From a checkpoint of a small segmentation model.
Training: muon at rate 0.039, 19200 steps, held-out accuracy 99%.
Data: trained on drawn branching plants, 72500 training examples.
Rows from block 2 of a small segmentation model, named by matrix and row number. Rows with one number belong to one channel. Each number is 50 + 15 x the weight over its row's rms, rounded and kept within 0 to 99. All counts start at 0.
After each channel's rows are labels from the 100 images, of 14976, where the channel reaches its highest value: "top examples" is what is common among them. Only what is clearly more common there than usual is listed. The data: drawn branching plants.
# convs0: first 3x3 conv (model.enc.1.0.convs.0.weight, 128x128x3x3, each kernel summed), inputs 0-127
# convs1: second 3x3 conv (model.enc.1.0.convs.1.weight, 128x128x3x3, transposed, each kernel summed), outputs 0-127

convs0.71:53 30 78 53 23 35 57 36 37 44 47 60 62 66 67 46 39 69 45 57 62 60 56 52 58 28 41 50 66 37 36 56 42 48 49 57 48 33 50 50 37 23 28 48 40 36 50 52 56 28 40 38 60 47 22 60 30 55 41 32 55 33 40 44 55 48 01 53 43 54 06 48 43 42 72 58 35 24 42 54 49 51 45 35 57 58 34 34 63 46 36 45 42 18 25 46 07 42 63 40 36 46 17 53 44 45 29 39 34 83 34 48 85 51 36 40 53 44 71 25 42 57 59 56 51 73 51 56
convs1.71:48 76 63 41 52 72 39 59 60 36 46 17 32 71 46 35 33 37 34 50 24 71 42 61 52 65 50 54 48 47 50 51 35 60 57 50 53 30 27 29 54 57 78 43 64 55 70 54 58 61 72 58 24 61 49 54 52 23 42 31 42 70 41 61 41 64 95 69 51 42 47 62 33 79 51 57 56 59 59 38 34 48 34 63 60 38 48 62 38 57 56 40 62 74 78 36 47 76 39 34 59 57 67 43 60 52 47 41 64 50 44 46 00 58 64 52 09 76 35 45 46 54 49 59 45 55 62 30
top examples: bare

convs0.47:51 47 58 46 63 63 48 58 54 61 55 46 41 31 42 59 61 27 54 61 38 68 64 76 65 44 55 67 71 41 54 45 50 99 66 74 33 67 72 59 50 47 44 51 50 67 52 21 64 32 38 46 42 43 64 39 52 65 56 39 69 50 75 55 65 65 37 55 51 46 05 58 45 43 43 41 59 53 64 50 36 64 57 79 50 68 49 37 65 17 62 37 56 45 70 42 31 52 70 58 36 78 56 52 53 33 54 82 52 52 58 76 38 34 41 61 54 37 38 82 74 40 84 57 27 47 50 56
convs1.47:59 79 43 33 30 52 40 47 41 22 34 26 55 58 66 62 66 53 37 65 62 31 48 38 51 51 41 38 41 46 42 35 38 43 25 22 89 49 44 36 42 64 57 42 21 15 60 35 54 61 73 63 70 38 54 42 23 37 43 46 48 52 34 31 38 66 88 63 71 77 68 42 59 77 66 49 32 35 30 46 47 52 36 43 56 41 71 41 34 64 57 43 30 53 54 56 74 57 58 38 61 39 60 52 51 44 24 29 42 46 35 61 50 42 55 57 27 49 44 46 25 87 49 73 63 55 53 46
top examples: two-way forks

convs0.6:53 31 57 51 57 34 52 63 40 42 46 64 48 34 19 28 30 37 39 32 70 35 19 56 51 67 49 50 43 43 47 34 49 58 56 47 53 51 30 58 57 28 38 49 58 48 26 41 40 44 43 35 37 87 55 34 52 38 50 65 45 23 73 57 46 62 18 48 45 62 40 68 65 51 55 54 48 32 42 69 25 48 39 50 36 57 42 57 70 37 49 36 60 80 50 47 40 14 47 43 33 50 54 32 37 50 29 44 32 81 75 56 15 36 76 41 63 77 55 48 66 53 47 43 70 24 73 16
convs1.6:42 41 66 62 50 46 57 46 54 49 80 57 61 18 63 69 56 44 56 60 62 40 80 43 62 55 45 32 47 49 29 43 38 52 46 47 62 47 56 42 50 72 72 22 28 86 50 44 76 63 61 63 32 29 56 71 51 46 25 22 60 67 53 54 48 53 90 37 62 42 40 39 32 67 44 48 57 50 49 58 65 66 52 40 36 31 65 53 38 61 44 48 48 33 58 45 80 65 52 37 37 43 31 58 40 41 42 39 80 53 45 45 82 52 23 58 00 67 53 31 48 43 27 37 37 50 29 36
top examples: wide; bare

convs0.63:57 59 56 65 59 60 41 30 49 78 61 46 40 19 51 62 27 83 59 47 19 46 44 49 49 36 65 43 46 59 79 43 23 63 79 47 67 60 49 37 32 60 55 46 16 55 79 57 65 43 34 72 20 30 81 40 58 60 32 58 67 62 63 68 57 25 58 54 49 58 50 30 50 80 59 54 55 62 20 59 45 64 36 28 23 38 72 42 27 75 51 66 49 39 71 50 53 58 44 24 51 66 50 39 55 43 61 66 54 47 45 40 38 84 65 61 52 59 57 51 56 46 61 53 44 48 32 53
convs1.63:13 32 49 40 39 42 59 64 58 49 45 55 81 59 46 53 71 53 46 56 63 52 72 54 37 73 28 59 51 46 34 65 75 51 28 49 42 47 72 42 47 51 38 65 73 35 20 36 35 50 51 68 75 48 31 33 72 35 63 44 48 20 65 23 31 44 46 38 33 68 48 59 84 39 28 69 32 55 86 53 57 56 47 51 64 43 39 43 59 21 51 51 49 28 27 55 46 64 45 67 36 49 35 51 37 51 65 37 35 42 37 51 32 30 46 34 25 23 45 38 66 37 27 27 39 35 61 47
top examples: leaning left; bare

convs0.68:59 33 34 49 51 04 66 34 41 59 53 43 49 59 50 47 49 16 38 46 44 42 37 67 63 73 29 45 89 63 46 54 63 83 43 72 54 32 37 45 18 64 55 50 43 62 35 24 55 64 55 40 52 46 29 47 42 51 33 26 37 41 62 56 46 20 53 51 67 41 52 33 57 59 56 44 52 37 41 48 29 66 17 42 43 53 63 58 32 46 44 47 46 58 53 29 55 44 67 34 58 41 56 56 88 21 61 27 65 39 75 63 60 25 60 55 55 44 64 72 59 56 27 26 23 41 48 36
convs1.68:25 59 39 64 47 73 53 64 31 41 54 41 16 40 71 89 59 39 42 51 85 92 73 45 29 36 22 51 44 51 56 50 49 61 45 34 45 61 28 32 51 35 34 61 57 29 54 56 37 40 46 51 71 41 50 51 69 55 43 53 32 49 42 44 51 72 66 69 31 59 70 44 47 64 35 56 29 68 42 42 74 32 45 81 42 28 58 47 67 50 58 42 37 47 24 55 60 51 41 57 37 56 65 69 28 81 37 62 35 66 59 61 35 68 35 40 28 62 34 40 33 37 63 59 53 38 51 73
top examples: two-way forks; leaning left; bare

convs0.72:40 68 25 56 86 18 56 61 25 64 44 54 38 44 48 69 69 39 67 46 71 19 52 40 44 37 31 51 50 67 25 66 58 28 70 72 49 14 38 56 32 43 27 54 71 49 52 32 38 36 46 41 48 59 52 32 51 50 06 48 53 64 44 55 46 50 36 67 44 50 43 24 49 45 55 72 40 54 56 63 65 38 39 23 57 55 36 33 15 61 68 48 55 47 69 52 40 83 35 35 67 38 39 41 46 40 54 43 37 33 59 61 47 33 39 49 63 37 52 57 18 45 38 61 32 49 51 74
convs1.72:39 25 52 73 18 43 64 53 53 34 62 67 63 70 62 41 37 48 35 37 59 70 68 26 20 77 38 49 71 46 63 29 56 51 22 57 31 56 69 26 47 51 49 60 59 32 40 37 44 81 60 56 67 56 52 64 37 42 68 68 60 51 81 54 47 36 58 68 48 43 93 37 79 79 50 50 46 58 36 52 53 77 45 58 57 47 56 55 48 37 38 49 33 59 13 47 41 19 61 62 40 63 55 61 47 59 67 60 53 50 71 49 72 36 51 43 67 57 59 48 54 30 82 35 46 56 56 49
top examples: leaning left

convs0.65:29 54 40 18 38 61 41 41 33 39 79 46 37 56 48 43 42 44 46 47 39 49 70 36 63 57 27 25 68 67 57 36 53 67 79 48 43 28 58 46 53 23 42 47 32 49 47 45 39 49 50 39 49 38 48 64 57 50 25 46 50 49 36 59 33 46 47 64 49 49 12 27 59 44 08 68 59 65 53 16 48 58 69 24 40 70 48 55 14 52 21 64 73 16 40 55 62 46 57 54 54 44 45 38 49 53 48 30 37 47 48 90 24 60 73 46 45 39 54 37 48 34 53 42 62 33 47 74
convs1.65:67 35 44 37 75 24 29 44 53 43 25 12 66 35 68 53 64 46 36 22 64 28 48 42 73 64 45 40 41 28 17 53 51 61 08 39 73 60 22 55 49 59 42 44 60 56 47 50 66 51 67 45 40 51 51 38 62 66 61 70 37 71 67 45 68 44 71 59 74 50 64 43 48 40 99 42 37 34 30 44 40 50 58 66 67 72 45 62 28 56 46 47 50 52 43 46 30 39 28 62 60 51 52 35 53 49 53 65 43 42 62 33 72 53 28 59 73 51 43 62 27 66 50 54 50 66 46 61
top examples: two-way forks; wide

convs0.27:52 74 52 47 59 07 28 80 71 55 53 77 57 66 51 57 45 72 71 53 60 65 67 59 35 46 37 42 76 66 43 49 36 70 42 82 43 59 42 30 57 60 31 58 38 49 44 46 43 36 54 42 68 36 44 35 29 67 56 22 61 55 11 45 49 42 16 42 53 38 34 47 60 60 08 53 50 36 59 33 43 57 53 49 37 53 81 34 56 43 42 56 66 37 64 20 46 26 69 41 82 68 41 61 55 51 44 31 56 64 58 61 64 65 63 56 53 64 52 51 46 73 67 64 61 49 54 54
convs1.27:48 49 47 31 36 62 46 50 26 12 48 19 60 74 35 50 43 28 59 37 49 34 59 28 45 60 55 21 67 58 46 18 68 43 45 46 61 19 18 43 40 47 51 57 45 47 85 37 38 81 42 40 34 44 40 46 54 67 40 53 55 46 49 60 39 41 47 62 43 79 82 46 42 59 98 34 33 65 38 26 65 53 31 64 60 51 28 45 37 59 57 39 56 57 32 51 52 40 29 70 48 59 52 39 45 32 51 49 53 37 67 47 34 45 26 58 63 46 53 43 36 27 44 39 46 88 43 49
top examples: drooping

convs0.53:53 88 55 59 31 33 43 24 45 26 39 51 41 85 48 54 50 43 71 48 55 47 60 48 46 23 36 43 56 54 44 53 24 56 17 29 38 59 36 56 42 48 45 30 63 56 43 53 42 47 41 40 31 37 44 67 56 37 47 42 30 81 51 52 43 21 55 41 55 47 56 31 52 36 44 39 59 51 51 44 61 48 75 43 54 54 54 11 23 33 41 42 13 45 41 47 25 43 36 27 63 37 22 36 47 24 54 40 36 37 76 43 61 36 32 31 25 26 38 42 34 28 65 31 47 32 34 56
convs1.53:42 54 57 49 55 72 38 67 66 68 43 39 46 38 29 47 37 59 38 49 20 62 55 56 59 35 60 46 46 49 28 41 59 44 90 60 43 39 75 53 30 35 34 58 57 71 43 38 32 51 45 18 60 52 30 50 41 68 88 44 57 22 46 34 64 49 31 72 58 46 76 77 68 44 56 53 66 61 57 49 63 57 57 53 29 39 05 35 53 49 14 52 68 54 30 62 35 51 49 63 77 65 69 59 42 45 71 32 55 61 40 31 54 42 68 47 64 59 46 46 48 67 47 42 44 79 55 79
top examples: leaning left; autumn leaves

convs0.22:65 32 40 42 57 52 60 36 68 47 71 56 58 71 47 48 07 59 42 46 65 44 50 24 64 68 39 57 34 38 37 53 60 51 42 38 41 44 11 81 74 19 58 58 26 55 48 30 69 43 51 38 30 76 27 30 55 19 70 37 56 51 33 49 71 51 49 29 45 27 41 69 38 52 39 95 51 62 60 60 75 60 38 52 62 56 20 56 60 46 45 33 40 47 43 51 47 47 57 50 57 60 57 41 47 61 38 47 43 62 35 45 49 40 83 46 44 76 34 29 37 28 38 65 52 51 29 55
convs1.22:28 40 58 56 36 39 59 69 50 41 61 45 70 39 46 33 59 39 59 55 53 36 40 55 34 63 62 38 64 41 36 34 23 25 41 69 57 56 72 49 66 52 57 24 54 45 31 55 47 67 55 52 48 44 48 66 50 34 61 55 65 47 41 51 43 35 64 61 17 33 35 30 55 53 51 50 50 60 44 38 34 36 77 57 55 44 78 40 32 93 38 50 69 44 53 53 56 21 60 74 23 37 45 68 56 16 75 47 67 35 51 54 55 39 16 49 70 61 69 54 51 73 67 49 62 90 48 13
top examples: wide

convs0.119:52 47 24 23 63 50 22 48 63 45 32 48 71 48 30 49 51 57 47 30 26 39 20 36 48 39 54 66 48 39 42 25 32 34 51 48 68 59 63 49 21 44 53 46 51 28 32 42 50 27 61 33 59 59 41 56 50 60 85 32 24 62 44 34 79 60 79 43 48 49 62 41 56 48 46 45 52 24 22 40 34 29 09 34 50 55 58 23 44 65 37 48 62 23 44 38 39 53 27 54 71 53 38 62 38 55 47 26 69 66 54 35 28 39 44 62 40 52 46 43 17 36 43 48 44 47 43 25
convs1.119:75 16 45 48 30 67 58 72 35 42 72 43 48 19 39 58 58 46 43 62 61 55 71 80 51 49 68 61 48 46 68 65 71 59 24 47 28 24 49 75 42 49 35 80 57 64 42 51 26 60 53 61 41 37 71 54 62 39 32 71 77 59 90 43 27 51 34 48 73 38 57 47 45 52 33 46 24 74 69 52 42 76 54 67 55 70 61 32 43 47 67 44 52 60 65 34 54 33 29 37 31 50 45 48 48 46 63 53 40 49 66 57 68 59 47 46 74 18 44 52 41 72 55 41 54 42 54 68
top examples: wide

convs0.16:50 44 46 66 41 46 22 44 48 38 62 51 47 48 54 35 75 58 50 55 54 44 76 74 74 19 38 49 33 64 43 21 64 47 87 37 52 40 48 57 30 48 52 61 45 38 59 36 50 47 38 51 45 31 64 63 45 61 41 57 64 60 66 73 74 58 30 51 33 72 35 61 38 26 55 38 42 55 24 55 22 71 59 05 56 47 53 61 43 55 61 64 78 53 36 26 74 49 55 56 57 59 51 66 73 48 59 49 62 42 36 31 46 65 67 49 40 72 72 02 58 32 52 56 46 27 29 46
convs1.16:84 51 54 44 67 55 62 38 60 51 55 43 38 33 71 63 68 47 26 29 56 58 37 32 55 61 32 48 58 48 27 69 50 52 00 46 46 37 39 43 83 63 50 58 32 38 35 49 39 49 44 61 69 31 59 17 69 34 53 65 22 42 52 25 64 26 67 43 49 28 26 47 44 40 66 50 20 46 47 42 50 49 36 75 51 50 57 46 56 47 50 59 55 51 50 64 12 45 43 43 32 61 65 42 64 42 38 43 16 54 49 42 35 64 28 24 60 32 38 58 60 58 56 36 78 48 53 26
top examples: bare

convs0.99:61 29 44 60 72 30 50 53 68 33 54 28 49 77 37 33 51 34 57 72 25 62 36 58 48 19 57 45 32 50 44 35 54 32 43 22 30 25 36 52 40 39 45 65 46 62 19 23 66 34 30 35 46 53 22 44 54 57 54 41 32 60 76 58 58 49 44 41 40 33 76 67 73 44 55 49 44 61 74 66 52 44 52 52 71 65 32 45 62 53 68 67 23 48 63 45 43 78 36 35 63 47 34 58 56 60 31 47 59 62 76 50 48 29 72 39 45 05 38 65 41 61 64 57 54 45 31 44
convs1.99:37 50 37 44 60 55 45 40 53 67 36 65 58 64 38 27 32 39 53 44 47 40 39 53 46 64 49 70 49 62 53 70 12 53 58 90 40 55 55 50 54 40 46 45 43 43 73 49 33 40 73 59 36 35 43 68 49 42 53 51 68 35 50 55 49 55 47 40 32 50 56 33 33 50 65 41 58 54 26 43 65 60 75 47 26 43 64 53 50 60 12 03 65 49 74 49 30 09 38 71 41 40 47 51 43 26 49 40 61 60 36 57 26 29 35 49 87 59 82 20 39 40 38 43 40 61 66 61
top examples: wide

convs0.32:44 54 30 35 45 66 55 62 37 46 41 38 60 45 59 41 63 63 60 65 60 37 62 43 48 14 70 43 66 43 48 49 55 77 70 38 46 47 53 36 94 68 46 42 62 37 42 57 47 47 32 69 30 37 51 68 75 53 61 49 49 65 35 53 41 62 77 27 66 69 39 33 48 52 57 51 63 83 80 61 64 40 54 68 57 26 45 43 45 65 68 31 26 50 68 58 35 53 56 52 84 38 34 29 59 50 48 48 58 49 58 72 21 40 51 36 60 64 61 42 53 59 64 44 57 14 56 99
convs1.32:43 41 44 43 46 26 29 24 56 44 33 56 59 42 54 40 44 38 34 25 36 74 66 49 15 67 28 44 50 66 36 56 50 61 48 47 48 64 60 60 47 38 44 71 24 57 47 33 34 38 38 31 99 63 46 49 21 48 36 45 63 35 62 42 58 59 23 69 54 21 56 48 67 45 56 59 54 38 20 47 56 64 63 30 37 69 40 52 53 30 32 50 56 42 27 40 42 49 52 42 35 73 56 52 43 64 50 41 62 46 56 55 95 54 68 48 48 42 45 75 51 24 37 77 27 41 58 50
top examples: leaning left

convs0.78:23 46 49 77 49 47 52 50 46 69 27 43 32 10 34 65 53 36 32 57 49 26 58 77 54 46 36 64 31 36 58 25 32 24 51 64 62 76 57 54 48 59 43 35 47 72 61 42 61 52 58 46 42 42 53 40 48 46 51 56 26 54 51 52 52 68 60 72 39 64 32 29 72 55 37 42 41 52 34 40 34 72 34 38 81 38 45 39 20 54 41 24 77 29 42 45 49 65 19 54 66 47 31 59 51 27 58 36 53 61 36 62 68 29 30 59 61 33 38 37 50 60 42 50 49 69 13 75
convs1.78:54 34 35 48 50 47 32 69 59 70 47 50 37 52 64 66 55 70 71 51 37 82 51 41 25 47 55 76 42 52 34 64 72 53 58 35 62 44 41 47 48 46 50 24 56 39 05 87 62 68 61 23 33 41 35 53 34 37 43 23 58 39 45 48 48 37 46 37 53 60 54 52 49 55 56 51 66 16 70 40 63 53 49 34 69 38 45 47 42 42 71 41 42 77 55 76 25 40 62 60 35 61 44 36 44 68 28 69 46 41 38 37 40 82 37 07 39 67 34 38 53 44 46 38 70 52 59 27
top examples: two-way forks

convs0.103:29 47 52 50 16 32 48 47 35 81 49 41 40 39 61 54 78 33 72 32 49 51 59 80 55 42 49 47 46 47 63 64 64 66 37 56 57 64 60 59 21 62 71 62 62 67 36 47 34 70 69 59 34 49 38 47 41 86 27 43 46 28 64 71 46 61 55 43 57 59 76 99 45 51 43 50 51 64 63 47 52 46 72 55 45 63 51 22 24 30 61 52 45 55 65 42 61 48 72 47 39 67 46 47 50 14 42 40 41 39 42 45 70 19 41 53 43 33 74 72 48 63 61 51 40 65 47 41
convs1.103:90 41 53 49 45 56 49 56 25 19 49 55 25 50 62 75 11 52 44 45 53 37 53 18 55 48 52 53 44 34 48 46 44 47 37 35 48 28 47 57 95 45 27 50 47 20 61 57 40 55 46 38 67 31 47 46 57 63 63 58 11 38 65 55 61 42 35 59 38 57 39 10 75 72 44 45 51 04 25 60 29 54 35 49 43 42 58 44 60 50 39 69 50 60 55 69 22 27 40 50 45 65 50 53 43 72 50 61 45 44 32 42 38 62 42 33 42 63 34 54 58 47 49 52 43 52 53 72
top examples: two-way forks

convs0.108:62 64 52 37 69 22 78 31 62 32 23 75 55 68 83 59 49 70 54 74 40 66 37 59 43 56 56 52 46 43 28 73 45 47 53 35 50 39 69 55 69 56 40 39 46 41 33 56 30 37 54 42 63 74 53 38 51 63 49 60 60 74 39 33 42 45 20 58 44 37 41 52 40 49 66 39 44 43 20 22 29 43 70 46 46 63 26 63 59 46 51 65 55 66 54 95 69 72 67 61 46 45 62 59 64 58 24 57 35 38 77 69 71 48 58 51 41 55 37 66 24 50 41 27 34 46 49 72
convs1.108:35 30 50 54 30 40 39 34 26 30 53 45 33 74 24 70 57 26 31 36 60 12 53 44 57 51 50 44 40 60 69 19 21 36 58 52 48 46 29 18 66 36 46 36 40 50 63 25 42 62 67 55 42 43 68 49 54 49 22 44 37 51 46 69 28 36 65 48 55 73 55 37 42 56 60 37 62 52 40 56 48 51 28 70 65 47 62 58 43 57 39 16 29 48 34 31 28 21 50 49 68 52 43 46 32 39 39 43 45 52 36 32 34 41 17 21 59 57 74 33 57 55 48 31 46 75 47 44
top examples: drooping; wide; bare

convs0.58:47 47 23 77 42 31 53 29 39 66 69 43 64 40 47 60 88 48 54 47 55 49 68 74 56 36 67 36 58 51 35 47 51 54 67 44 56 63 37 68 48 43 57 51 12 66 47 32 32 37 39 47 61 44 37 51 57 52 36 29 78 43 36 43 58 64 37 34 56 23 49 41 54 55 51 51 32 74 74 47 59 51 36 28 36 37 51 62 62 53 34 48 51 44 74 69 47 19 60 64 39 39 51 69 55 66 56 30 46 18 48 85 58 66 53 61 17 18 62 62 37 37 37 41 18 68 51 75
convs1.58:63 48 52 43 48 50 42 65 46 30 35 17 37 72 52 55 43 49 44 66 68 33 44 56 51 58 40 70 34 76 49 43 55 41 22 41 46 43 53 23 65 57 44 43 70 21 57 40 32 72 65 37 54 68 55 37 51 62 53 55 27 72 59 42 60 36 87 67 52 40 56 47 45 34 72 53 52 58 17 51 38 62 78 48 33 10 58 53 65 47 53 32 49 58 13 42 45 20 41 55 53 59 33 42 43 49 49 50 47 45 34 24 55 43 54 24 85 38 34 28 62 32 44 35 54 17 60 35
top examples: red berries; leaning right

convs0.124:44 15 53 51 56 51 74 15 51 60 50 49 75 13 51 57 60 43 56 70 48 56 64 30 71 60 41 59 42 48 66 44 47 26 37 45 79 83 48 46 82 59 41 49 34 71 59 35 60 33 46 52 59 51 33 77 48 15 56 51 60 50 48 64 72 56 31 59 64 48 40 47 44 71 70 45 69 62 64 51 43 57 45 45 31 62 27 39 47 48 32 45 52 81 50 67 46 54 54 61 26 36 94 66 46 25 58 51 79 45 31 50 52 53 56 47 39 62 69 65 69 41 54 56 26 64 66 40
convs1.124:50 42 34 47 32 43 34 69 66 52 35 45 50 84 38 50 43 47 56 37 56 70 34 50 13 43 38 67 46 36 28 73 53 67 43 55 42 57 59 52 61 66 53 32 77 27 51 66 78 72 78 51 41 47 50 28 56 45 57 37 21 40 43 29 26 36 74 53 34 36 05 31 61 34 44 51 33 59 54 42 42 47 48 60 26 30 73 39 44 55 64 35 31 34 49 36 50 55 57 31 50 48 29 40 42 54 45 53 34 59 35 35 60 58 50 48 21 45 38 11 56 47 48 26 68 30 34 36
top examples: red berries

convs0.76:39 41 39 39 66 60 94 33 45 67 52 55 54 58 51 62 38 62 30 48 47 47 41 44 55 55 35 39 73 52 44 53 50 70 37 71 49 83 56 60 50 31 43 55 37 54 38 67 52 54 44 59 33 27 31 54 47 32 84 40 58 32 44 25 65 33 40 40 67 43 23 32 29 54 72 43 46 38 52 94 57 59 20 22 58 45 56 13 29 60 43 29 47 63 43 36 20 42 41 23 42 38 59 57 37 25 63 40 49 45 52 42 80 38 43 46 53 68 45 40 38 60 70 62 49 47 71 44
convs1.76:41 56 55 53 50 29 40 62 47 39 61 48 54 88 60 53 48 64 55 55 44 84 56 69 48 56 86 50 31 63 54 39 37 43 59 40 71 48 66 63 44 58 52 72 52 43 43 64 60 52 55 41 74 53 39 65 26 47 60 56 38 53 47 58 25 86 33 49 24 17 83 55 71 54 29 69 51 58 39 23 40 46 72 52 49 48 68 45 77 30 19 64 52 47 50 56 56 39 46 49 60 66 68 67 47 65 43 47 73 48 43 58 16 53 88 67 17 28 45 65 49 51 59 67 47 34 44 41
top examples: leaning left; bare

convs0.82:53 25 44 45 42 55 51 52 41 65 52 66 48 29 59 52 73 51 37 30 53 65 99 53 52 40 16 60 56 48 52 37 39 30 39 45 61 40 44 54 48 50 60 34 64 33 63 40 42 25 63 40 45 45 54 47 47 97 22 41 45 48 42 59 23 47 52 63 37 44 58 50 42 78 51 52 36 34 44 51 63 39 15 25 26 68 58 32 42 45 57 56 49 38 30 30 44 59 47 35 33 51 56 56 21 54 32 39 49 50 39 66 23 37 26 35 28 44 56 35 60 47 44 53 66 44 59 12
convs1.82:48 48 63 35 56 20 34 61 47 48 26 49 66 21 69 39 49 54 64 42 26 49 35 53 46 38 56 58 22 55 55 47 59 50 58 51 18 62 49 69 66 50 26 57 77 40 44 65 13 36 53 39 48 69 61 35 26 45 62 42 62 53 57 45 83 59 44 49 72 41 17 58 51 31 41 45 41 40 62 53 54 56 62 55 29 82 47 51 48 34 40 40 50 61 50 44 42 61 48 50 57 61 62 53 66 54 71 59 54 44 67 41 99 63 52 44 63 43 36 53 33 35 52 69 43 41 61 52
top examples: red berries

convs0.42:44 28 38 50 66 38 72 46 32 64 48 55 53 39 62 42 34 69 50 54 22 69 43 33 44 72 47 35 37 51 35 50 45 54 48 49 57 72 50 59 52 26 44 33 28 55 69 81 59 30 34 46 34 34 51 64 35 51 59 39 46 50 43 58 50 38 00 42 81 47 15 56 62 19 52 67 48 69 54 73 52 44 45 65 43 40 63 26 27 70 43 72 46 68 46 39 58 78 56 25 51 47 38 45 33 37 29 44 56 29 27 45 45 49 64 48 38 82 42 54 53 63 71 66 33 23 36 53
convs1.42:37 58 50 50 38 64 40 74 83 34 35 51 70 89 40 36 47 39 27 20 70 55 66 53 49 26 52 71 55 33 59 34 41 29 43 40 45 45 47 40 39 44 45 52 84 37 05 52 47 59 67 69 44 52 30 37 60 30 63 45 34 39 46 59 47 41 81 53 43 50 50 44 42 66 41 45 39 33 59 61 16 45 46 41 59 55 46 44 48 58 66 43 38 32 56 63 36 51 31 53 60 35 64 57 71 34 90 49 49 56 50 33 32 54 40 56 79 50 60 55 58 52 57 31 64 91 63 27
top examples: bare

convs0.92:64 31 29 60 46 45 43 54 39 62 48 46 38 44 50 49 25 46 25 56 51 58 45 43 42 62 66 22 60 84 46 39 69 51 64 47 46 48 50 49 37 82 40 81 21 34 61 71 57 69 30 43 45 21 65 53 58 38 35 60 41 40 61 21 50 54 70 48 39 53 53 31 41 57 18 44 57 45 58 41 58 61 25 28 61 55 70 53 40 82 55 49 75 51 48 35 81 41 73 64 37 60 51 40 53 48 58 35 26 47 40 34 38 74 62 45 65 28 43 40 50 46 46 63 51 19 36 02
convs1.92:19 48 47 34 43 47 62 43 41 39 59 43 44 51 66 67 80 53 78 58 45 17 63 57 39 53 25 69 55 36 52 70 37 40 34 57 47 45 36 37 50 50 48 19 43 29 18 46 48 45 42 39 33 60 39 48 58 31 61 36 60 53 22 57 34 37 54 57 43 78 37 53 40 33 46 57 37 50 50 53 28 64 89 59 75 34 47 61 43 38 76 42 24 42 34 65 26 61 39 44 40 53 32 50 15 41 44 75 47 37 42 63 43 27 23 80 44 38 50 61 46 41 56 36 64 85 60 52
top examples: two-way forks

convs0.122:46 39 45 51 60 37 76 33 47 62 51 69 32 35 51 51 51 42 47 67 30 49 38 33 53 54 45 49 69 45 61 30 41 36 24 43 39 71 39 41 22 34 49 47 47 63 43 52 53 35 47 50 41 37 30 55 51 29 17 35 36 26 63 59 67 22 31 34 63 31 40 09 67 64 65 75 47 41 30 31 49 43 55 08 61 54 65 45 18 21 39 20 67 54 51 31 23 38 38 65 60 39 48 51 46 46 27 43 30 56 41 49 41 44 46 52 50 64 26 40 39 33 48 80 68 39 57 41
convs1.122:57 35 50 57 29 37 18 65 26 58 48 41 68 56 42 43 19 59 70 38 68 56 73 43 52 56 52 77 48 71 46 74 43 49 57 56 48 33 76 63 39 55 41 77 77 43 56 56 44 80 68 48 32 45 67 67 32 37 59 42 70 71 66 34 32 49 51 52 40 22 51 78 76 41 37 61 53 55 76 46 49 64 28 69 48 86 55 49 55 55 34 63 49 48 43 41 58 30 40 38 24 54 69 56 50 42 64 64 50 26 34 53 46 48 77 49 69 45 66 43 34 53 54 12 60 57 45 79
top examples: two-way forks

convs0.38:17 27 55 57 46 60 17 45 46 41 63 38 71 43 44 39 42 33 57 56 71 56 50 70 47 26 80 30 50 76 48 35 47 28 76 24 50 33 55 56 64 50 29 30 48 53 75 30 49 34 50 79 57 37 57 48 42 50 42 49 61 35 43 59 42 59 63 27 58 75 49 69 49 56 59 32 57 54 54 47 46 49 44 54 51 61 24 23 54 55 71 65 39 31 68 52 70 60 42 56 38 39 57 67 75 03 46 57 58 37 35 35 53 47 41 58 63 23 26 58 40 54 16 37 54 75 63 65
convs1.38:85 44 41 37 64 56 55 49 50 60 29 41 33 34 59 63 33 58 35 14 53 48 58 44 46 64 00 48 46 30 40 77 56 61 00 55 50 66 55 46 92 44 66 55 51 54 32 42 43 51 61 49 48 37 53 26 59 38 42 49 53 59 73 42 68 51 39 49 49 25 34 41 54 47 48 65 58 46 44 43 43 57 51 23 40 37 51 65 60 60 54 53 50 69 46 69 40 42 50 53 48 56 25 45 29 76 39 46 31 40 43 74 55 60 47 04 47 33 82 59 57 47 72 42 57 27 46 56
top examples: wide